Weights of a small spectrogram enhancement model: 6.49M parameters, trained on two synthetic voices taking turns or overlapping, over music, noise or silence.
Rows from block 2 of a small spectrogram enhancement model, named by matrix and row number. Rows with one number belong to one channel. Each number is 128 + 24 x the weight over its row's rms, rounded and kept within 0 to 255. All counts start at 0. Numbers have three digits each.
After each channel's rows are labels from the 100 clips, of 14976, where the channel reaches its highest value: "responds to" is what is common among them. Only what is clearly more common there than usual is listed. The data: two synthetic voices taking turns or overlapping, over music, noise or silence.
# convs0: first 3x3 conv (model.mid.0.convs.0.weight, 288x288x3x3, each kernel summed), inputs 192-287
# convs1: second 3x3 conv (model.mid.0.convs.1.weight, 288x288x3x3, transposed, each kernel summed), outputs 192-287

convs0.117:108160089112124149116130127109090122110150129117126172117134119121151134103134114140145125149138149138089109117128142121137124077123118136111164180115109132131114101155108122179121141142098104138111175116131131132138136133155024112114152156158158093094124128122136149132133120116111138133
convs1.117:106104106128143128121125138125168125132126002107105111122137130129106123151145129147128099096123132130126144129125122150126128126115136101140124082139125132096142094117140117127132143129125183146125131134123120127125091108129209137141127156132125089131135093135139130135127130125128124126
responds to: background: none

convs0.4:121173123124149150120124088139121105147128138130140161132119161110216127126116124134108120111123127131131125109143177131120126131105135092140136097138128111126129132124156126140126138120123129135128124129118125133121109127133078123155134124148136136130085114116183169066114135139140220128
convs1.4:132140146121129127112134068114144110111145121129132143147134104125134108125096128111128125115136125116128140128112143115123121126135138155129120120133128095135128130149110141076045102202129149138103119064114065146138120111129138142089130073142107142140112107133088102007130139116081099118
responds to: clipping; background: everyday noise; vacuum cleaner

convs0.78:097160106144108151146129106126133113130122114127112131129130126132126127157113134089139128138123133119086138163098130089157091090113115114138110121112131133106133123127124128131112174123123117127138123117134137111129127151131135129116130134131119186123070131143117182124122109131116126131
convs1.78:131122109123138131095133121128143076125090136127116124126121132129163137127117128135120122113135122118132117128102128129084100141100131159142108147106116126128131090121076141122152133186119128123126107134129124137128128100129118132066130099097105129124158131140136140152135115149129144117
responds to: rumble; clipping

convs0.195:120137167137127143040122127116138157127130154124132097120122118120064104131126131112124139047122122146105122127111107129133140134129143151136099145133121126099129131128144130113089136131124125117132129110124140117133129118123181114068122099076141097130168133129067125125131144139078064099
convs1.195:131110120128131113130132091126151142118129105083128177142144137128136122128134128161190126129107125119119131128128128079123133165110077125115134143139115122194126122154127130159122116125121127124090105129095085119139096128071104170171099196246106141119092053126154100005100113123123095133
responds to: background: everyday noise; thin (high-pass); vacuum cleaner

convs0.21:127116129135101099128117127187125119169111131163099117117126119144103151147114159145131127125101121115106081126143124112107112089133064115063134149110131123114159104099059105129112110103124065148156099127129120122120127177097126117092114109126099130143131139153118102134145086144097089097
convs1.21:083167120132142165126112112100103107159116097105097094117122128121126130128126124112129122137116118131112157131102126088129095083106145119134105058139108133075120099127165141133122155090124138124156158122121145107134134116150115134141129170119128083121140143124132110125128128117135155094
responds to: clipping

convs0.45:121125119170121126131132153136132112116144121118129117130129113173088159122144128124121217126191178122146091122080145141133134122171097125090109153124139114126145116135126129117109121152122137126169112104171123127136221148191124131117174101122121128141126219145099147159128087128094078168
convs1.45:125120129127132144093127143128128164128127132144134135135124150098111088128119129149129067119123135129116137128106111080142125127074127091128136108141142111127138135138136127195127131121128126144089173173130136093122047130128116127194129181164133137138127055121156129068128126113182114117
responds to: clipping

convs0.116:129124122126124126122130086129118117115118117134089114100137132111090105109105110123128155119094077140126121117106124147121105052128127168116103180120149163112110129115098101135127157121132105124112118122095155129131157134074132107118093138134137126118122150124133136154114174161112083127
convs1.116:067113153126128128089115156132124147135160133119088131139130127125110127133120130150140094124125149126129139128066110080167135115094146081137130088130123130114151152128152142139139138085126163112139126121145121085106107105129109130144127187140082126140145133129112131199130141119127153089
responds to: thin (high-pass); clipping

convs0.7:186148121115109154137166119109134127082123142146137144135144154102109104095122102123132139133115109134169114113121117175138102097135126148119117179105139151192100146178118110127129150158120120118090119136113147154143142112103154142154109173129098140095130133113126148142123161142123096132
convs1.7:041112125129125125099106154139116120147134121095061115118123127136104148139126137165131108132126161125120149130089110096139130066125139094123130087126122135054152114122126139142142122085124151125169148125138125082105103108139091123136133189137129109147135148142138132204129126119129154101
responds to: thin (high-pass)

convs0.226:139222161115166123129131160125132148120142137121143172130123125105137121116150115156178121128159154173167144108195115161070143145147122112128176095152134127134121117150158127147143152110123131122107146156139128168130116076150117130156139149175124133126205110111144160102153117137148166140
convs1.226:102106126126115112148129020127132073128108122115116119128141115131143102125099129098116100139113117107083126129125125082124104107086136143127125134120113114113119112130138134095072119162127112127121101107098111111144101121114132133067120092113129116132086099129100099051124128113106094093
responds to: waves; clipping

convs0.148:109095150136127115146124081142114124128097120127091127115138124125094125109104126125138157128091061146122121112121119144125115084124134168118102180128145145108124142106115123158126125127160130125118107126099146121129156141046141119122085134133143123122150150120118111135095162141118085142
convs1.148:100146176126120124099123174133119145129149135135126112130133130125137142133121130144134092134127150126131116129084113060167150121076142102124130091123123132115139159119157141117132154089126142102128132119156141106116129106125101115121126158124071112136152152129093126214134153130126169055
responds to: thin (high-pass)

convs0.129:175075165136136070137124082137134106135141112129132162139136118136103144120104125127134150125110089117145114100146137146155130127134121168109127175144124131153141133153113127121129107129140101126137105115112137150135159170107142119118113109150153123127130145126139092140101134141122118134
convs1.129:084142150126129135108124161131115155132152150139115105146128139126131112138126131133114104120130145126092129134106109051152147131090143088124117104137108107099140173140138148119143162077129165115128129128144156072116100128131111132140135151115123088133138119124127118131129155122134137071
responds to: thin (high-pass)

convs0.180:124129120113130130095135147129129129129146116123123130137134172127158129127148128137129117193135147151106138130121132123149138124131137146121153134148126133123124103158129127158142112117104112130124159138132149149144129114143107130124139164145191076123127129123171116134132128120139139118
convs1.180:127108138128133128081128139131119123114126155127120039132111152127119127133130128114105113074127125115117122130127113140120148139123140109129067124129135116078127171132111127072144135122149149140122123135145131087117123124127157126139129088028125127122122108130127141127127140122135117125
responds to: background: none

convs0.130:105099150146109102120115105149138128152145126111113106117129128129130123142115140116138127114114123150105092124066138106143115076106095095079166240108149088134135129097096117134127136111126119138138147148112118112115125118131123116097139098128146112147095143127117115126097116125120110120
convs1.130:104170121136127145098123166124129139135131132168099117126129124117120149148147124147130103143122136140142162128104128135125129118141130126122120162124128153110113120143134131131129129133125141137153185114139086145131141109148103126195135137165104119128145147131131128216121121145127164119
responds to: clipping

convs0.136:146072169126123091123131115144123153140097141152127126120146080132104139126126128151119146150091075143128091108098145136138110133125147161109130153136128129146132158140118136156124113131155103129127091121105136158144157112055118123122075111130163122127151149123111111137126160149110089147
convs1.136:099174186126112129129119161131148147124157053130123115141130130119139116137121130109107064129112131129082113131119116084164148118063127093114142116126117128126126148121134117115121152128124149104122133120130165065134088113134156114117127152112115096136110124125090116132133128119122140046
responds to: thin (high-pass)

convs0.206:101125136137116135036132127117121138120112150133127083129128117133080124132117130120125133049129125131120135131113120117125123156127167130158096092124127126103128136114134133112101120126127140126134134120131120103126132129114144131086125126088131102126149133130076118128127160131089042102
convs1.206:185135094141130126118128136135156121126120088072138190127128135128142129133130130123178136128120128122130111128125127097107127118129061130111188130131113126207117098165103118136129121113122113123125103129120106196128114132127101141194128130218121176135119099128150119041125039121133105135
responds to: background: none

convs0.81:151128148124100117162144129121151132120090142115133137133124107117110133127127119147173140154123110161192121133187120155084131134145109114112142095114131145151122124169137139129128176125125118123130131133118120144140128064087142140107099153168127155126159123127119150132129111144120114162
convs1.81:081136168143116122134120058139144106140130137115071112119117121131139117128085135092105082136125129112059113130102125084128116077099124130116140097122127115124143112088107116121128115140129097119130130132116122092117110099132149113075125097107109107141087134126110111140128129104140128076
responds to: reverberation; muffled (low-pass)

convs0.143:191108178133140101134122096127133096134157101129135179137130129131105140117109124119148143124124113114152113105165126155157132126142112165114132195144119125153136132156110122100135100138134109128131115113119136158136147173130163110120130110173149129117146140127144082139107124136128131138
convs1.143:079141131127130130103120156136093149131147175129102090133127140128142115136124129153116109125134151124108116132122116055143144132088138097128112117135110111107141177140147153116146164084125151126133111126143156067120110136132086128145134155117122082130139122127141114137126161133128148084
responds to: thin (high-pass)

convs0.209:174124111138131129140163112132119102122152112093169175161129136130109138132104125136147139131137150129145127130187117145119126141132115141140125105116098130157137110164108149117134118171103115117127120129130108168134139217160118172114148141155093145113122138129150123132117092139130130133
convs1.209:103125106128132135105111157135108119142096133098099100099121121143133128131137131132123156116139146124126126130127122076077129071134127131110113120118116122076130102103100123121138165057128127131153136139139135101114124132137089118121134128101132118134156129131147124113132109149147123125
responds to: quiet level

convs0.194:118215130117120162111121122115126110123165134127115133122119203117135116127119123122133109117144140137126129147149126118133150116124123094121134093121125149129128134113115120134147165105120144127131148164146181129121107090166118120148160144160138144121083109140160233134123122135162177119
convs1.194:131072118118127082158140088126149110116117103114106135144153091127089109125124127112128090125141111129127146121119114111134084118112133173137126167101124110125129098155119135133080111159126130085106122087113053127153070121119115151084122128131119136134148079131083110084130125108067054106
responds to: background: everyday noise; thin (high-pass); waves; vacuum cleaner

convs0.263:123136160130107180048123126120068147128134151150125106113125146118137118137108128089129132127119120137100078143117151123112130129125119142128110148115114130139124141126116130147092153148125087113127096101122153123137134123127074115080125104064158110108174136132090127113125119125091110113
convs1.263:113123118131124122145130127127210112119132005119110163137146138130131134127139128144161144130119130120118153129138131081118146145122091136117146143128105124132126112156101114114121112116119155139128104112102124128141127114120195157123121151167124128120096132122155112098128096121115121127
responds to: background: none

convs0.51:128175127148147152118133139155133110153164130135131149131130134130092130128137137120094163128158134108131073125049142137126154125139089126097133172130125104136154133139089129112064130109130121135153137075143154148132152124169130134138150044139133143131069147137123219102122091128074098129
convs1.51:093066107105129127134129068110123114108097107100122129138134138119122101113105098178148083119102138119114140125131120131146099118088132121140102132125132118102117124151139132179126115146127129133085112111085093043136057135082106145106115203145122133108112014119166126029102125111124115136
responds to: clipping; thin (high-pass)

convs0.271:123154126150117112067121083147122114129152128120106112116106175110136119137066132079110139111110113123107101144064165119110122088112111126125129129113116113119133114110075126117087146056112129129136120130123133123119130114136121118086149046102126104119060140140126134114097141122112106102
convs1.271:078093156122114127111127150118159163128158143154086157131129111110108146134126112153126121131127134137139135128096131131135128144169127124132142106116131144150105138130132126127131102112128149124146190102130088123118121119138114126126128191156124136120141138128105128198128117124105146122
responds to: clipping

convs0.13:115121150128124124076134088119136138126125136121117055132131159130169127129127124087111103103084136127095147125114125105119096116091165096140078125114118125110103127118136129125166126137115128129125159165092131086130108136141151127125134135069131086123138118116145091139131150107174176116
convs1.13:114141114136128125123132133113170110106140108110102181139135109124085115127133125178227122127145159114140163128117102129136149132130109139141121115132132121182128099193124134158080081128121114146093094096143073126131109127135146155135153164200097130118119089130112127121134099104090075168
responds to: background: everyday noise; clipping; vacuum cleaner; pink noise

convs0.249:116153121122135107129131124137141116136185127131126146137134134116086096131176133140129110123154146128120121112095108134185131136115100163097171212152128110118135122143135128129126172139120123131123177119130133135134106122187128131119154102168133131136114103133118141114186110138128114098
convs1.249:122067118136119116114127096134064132142078155139133120117123147135126119132123129204151105122122184112152105128140131134117110139101130119133077139123146121120146136127141127178143113145129068171126090174126120060127095130119093111152123173128157116128126076128184126118113127127155110159
responds to: thin (high-pass)

convs0.56:128097139139088103128127128194127127171113132153111114127127116146098150160122168142130138127110113112115090129130121130105122105137086117083119151104132120117165117120079126138110123105124084140166090125135121120127130149093151126075108097123112131160134143153108118131163110143081072103
convs1.56:120175129139142172127109107092108104160114098112119112122121133111129121126125126116126113137110111131103160135099129091141098097088138120132117057146107130100117108139173136135120161093130135125144159118117145111139126111150115131148129183120119098121141143126133115110127130118138151088
responds to: clipping

convs0.210:162139152133094141126149095122112147093111186116143082122143138123103115099121114118138156130092089132118092113136124144166106125127144143137099131100125144151103139138124127117120131173118115098113068128097167129141152136083146133092092149095126115106148153109111134129145162158104094126
convs1.210:057109142145119133104109147134129134146143054112058120118131112133119147150122152160126099122133159127112155133091119086135157073113129098117160071123128139113142093123135133135129130096126146136162148117137102106117117086158152141155144205154096110135138151133125131204137125116137152098
responds to: background: none

convs0.167:149112151134123090131110115151127115140113123152085157119124130139103135133109133127140128127105125115101078122118119118129114063131069133069134171128129123102141106113055099137130090105128075130130116128125116141120131202117139111094121072135107137117119135126131088141131097142118108116
convs1.167:067150114131131150108126150105110118150110112105089081128130126130119134126125129131120127122127134127127145132110117100122113105117155111140097061131099132081126110123163148139136164065125160119162136127129149105128135116142103131141132180111120080125151151139133121152131134119140157103
responds to: clipping

convs0.37:125135137133129144160127126116151147124128130132121129133147128129164118144126141095121106149133132112111134141084130099141119106105103094090124172110131097124128132132143123143143142109129115135134145148132143115128093041140180125128145128138134146139083103132115154115120106125140150127
convs1.37:144138115133131131080128140129117096132121115125126128102098118128144138128116130118134129114134120118146099132097125161095117127148140155144094117116126136133130105125069130087124125221119130142132088132153112151121138090143105119111132074113098124126144138140130134157128129125131133135
responds to: rumble; clipping

convs0.30:130094144174131101132128095127129131139103132124116115124133160158131134127120130100098157128092070104118135132114140129177110122110116126118119138107114116127130129127124119125217145102130118131138150179096161128124159117070143120150095118115136122131081166133150132178107115123223124137
convs1.30:149141129096121098137132119123126100100114123130138140131134090128122154116127113124139167127125109130167113125139127166098130137177127140127139135110109148130086127142104139053098118145128128114131091092123120196134181128119126133087115078130119126102129176128090125190125121151077136150
responds to: clipping

convs0.133:113137142132117140022130122119120140126116152133129080125124117129090120133119128124125130044124119137118130132111126123126125144129164135148097105126127129105127144120136130126103134122128148128129127122129120108129130134110138128076120128084133104126164129129065122126127162133088054110
convs1.133:159132090128133124124126133124172132127129067061119168127129140132133126131136128127163127128120129120124127128125127100122131111130048130099144128136113128173123099152074108138124119106116140124125122128114095160128105127120108139212127137218122171127111082128142117009125067124131111140
responds to: second voice: none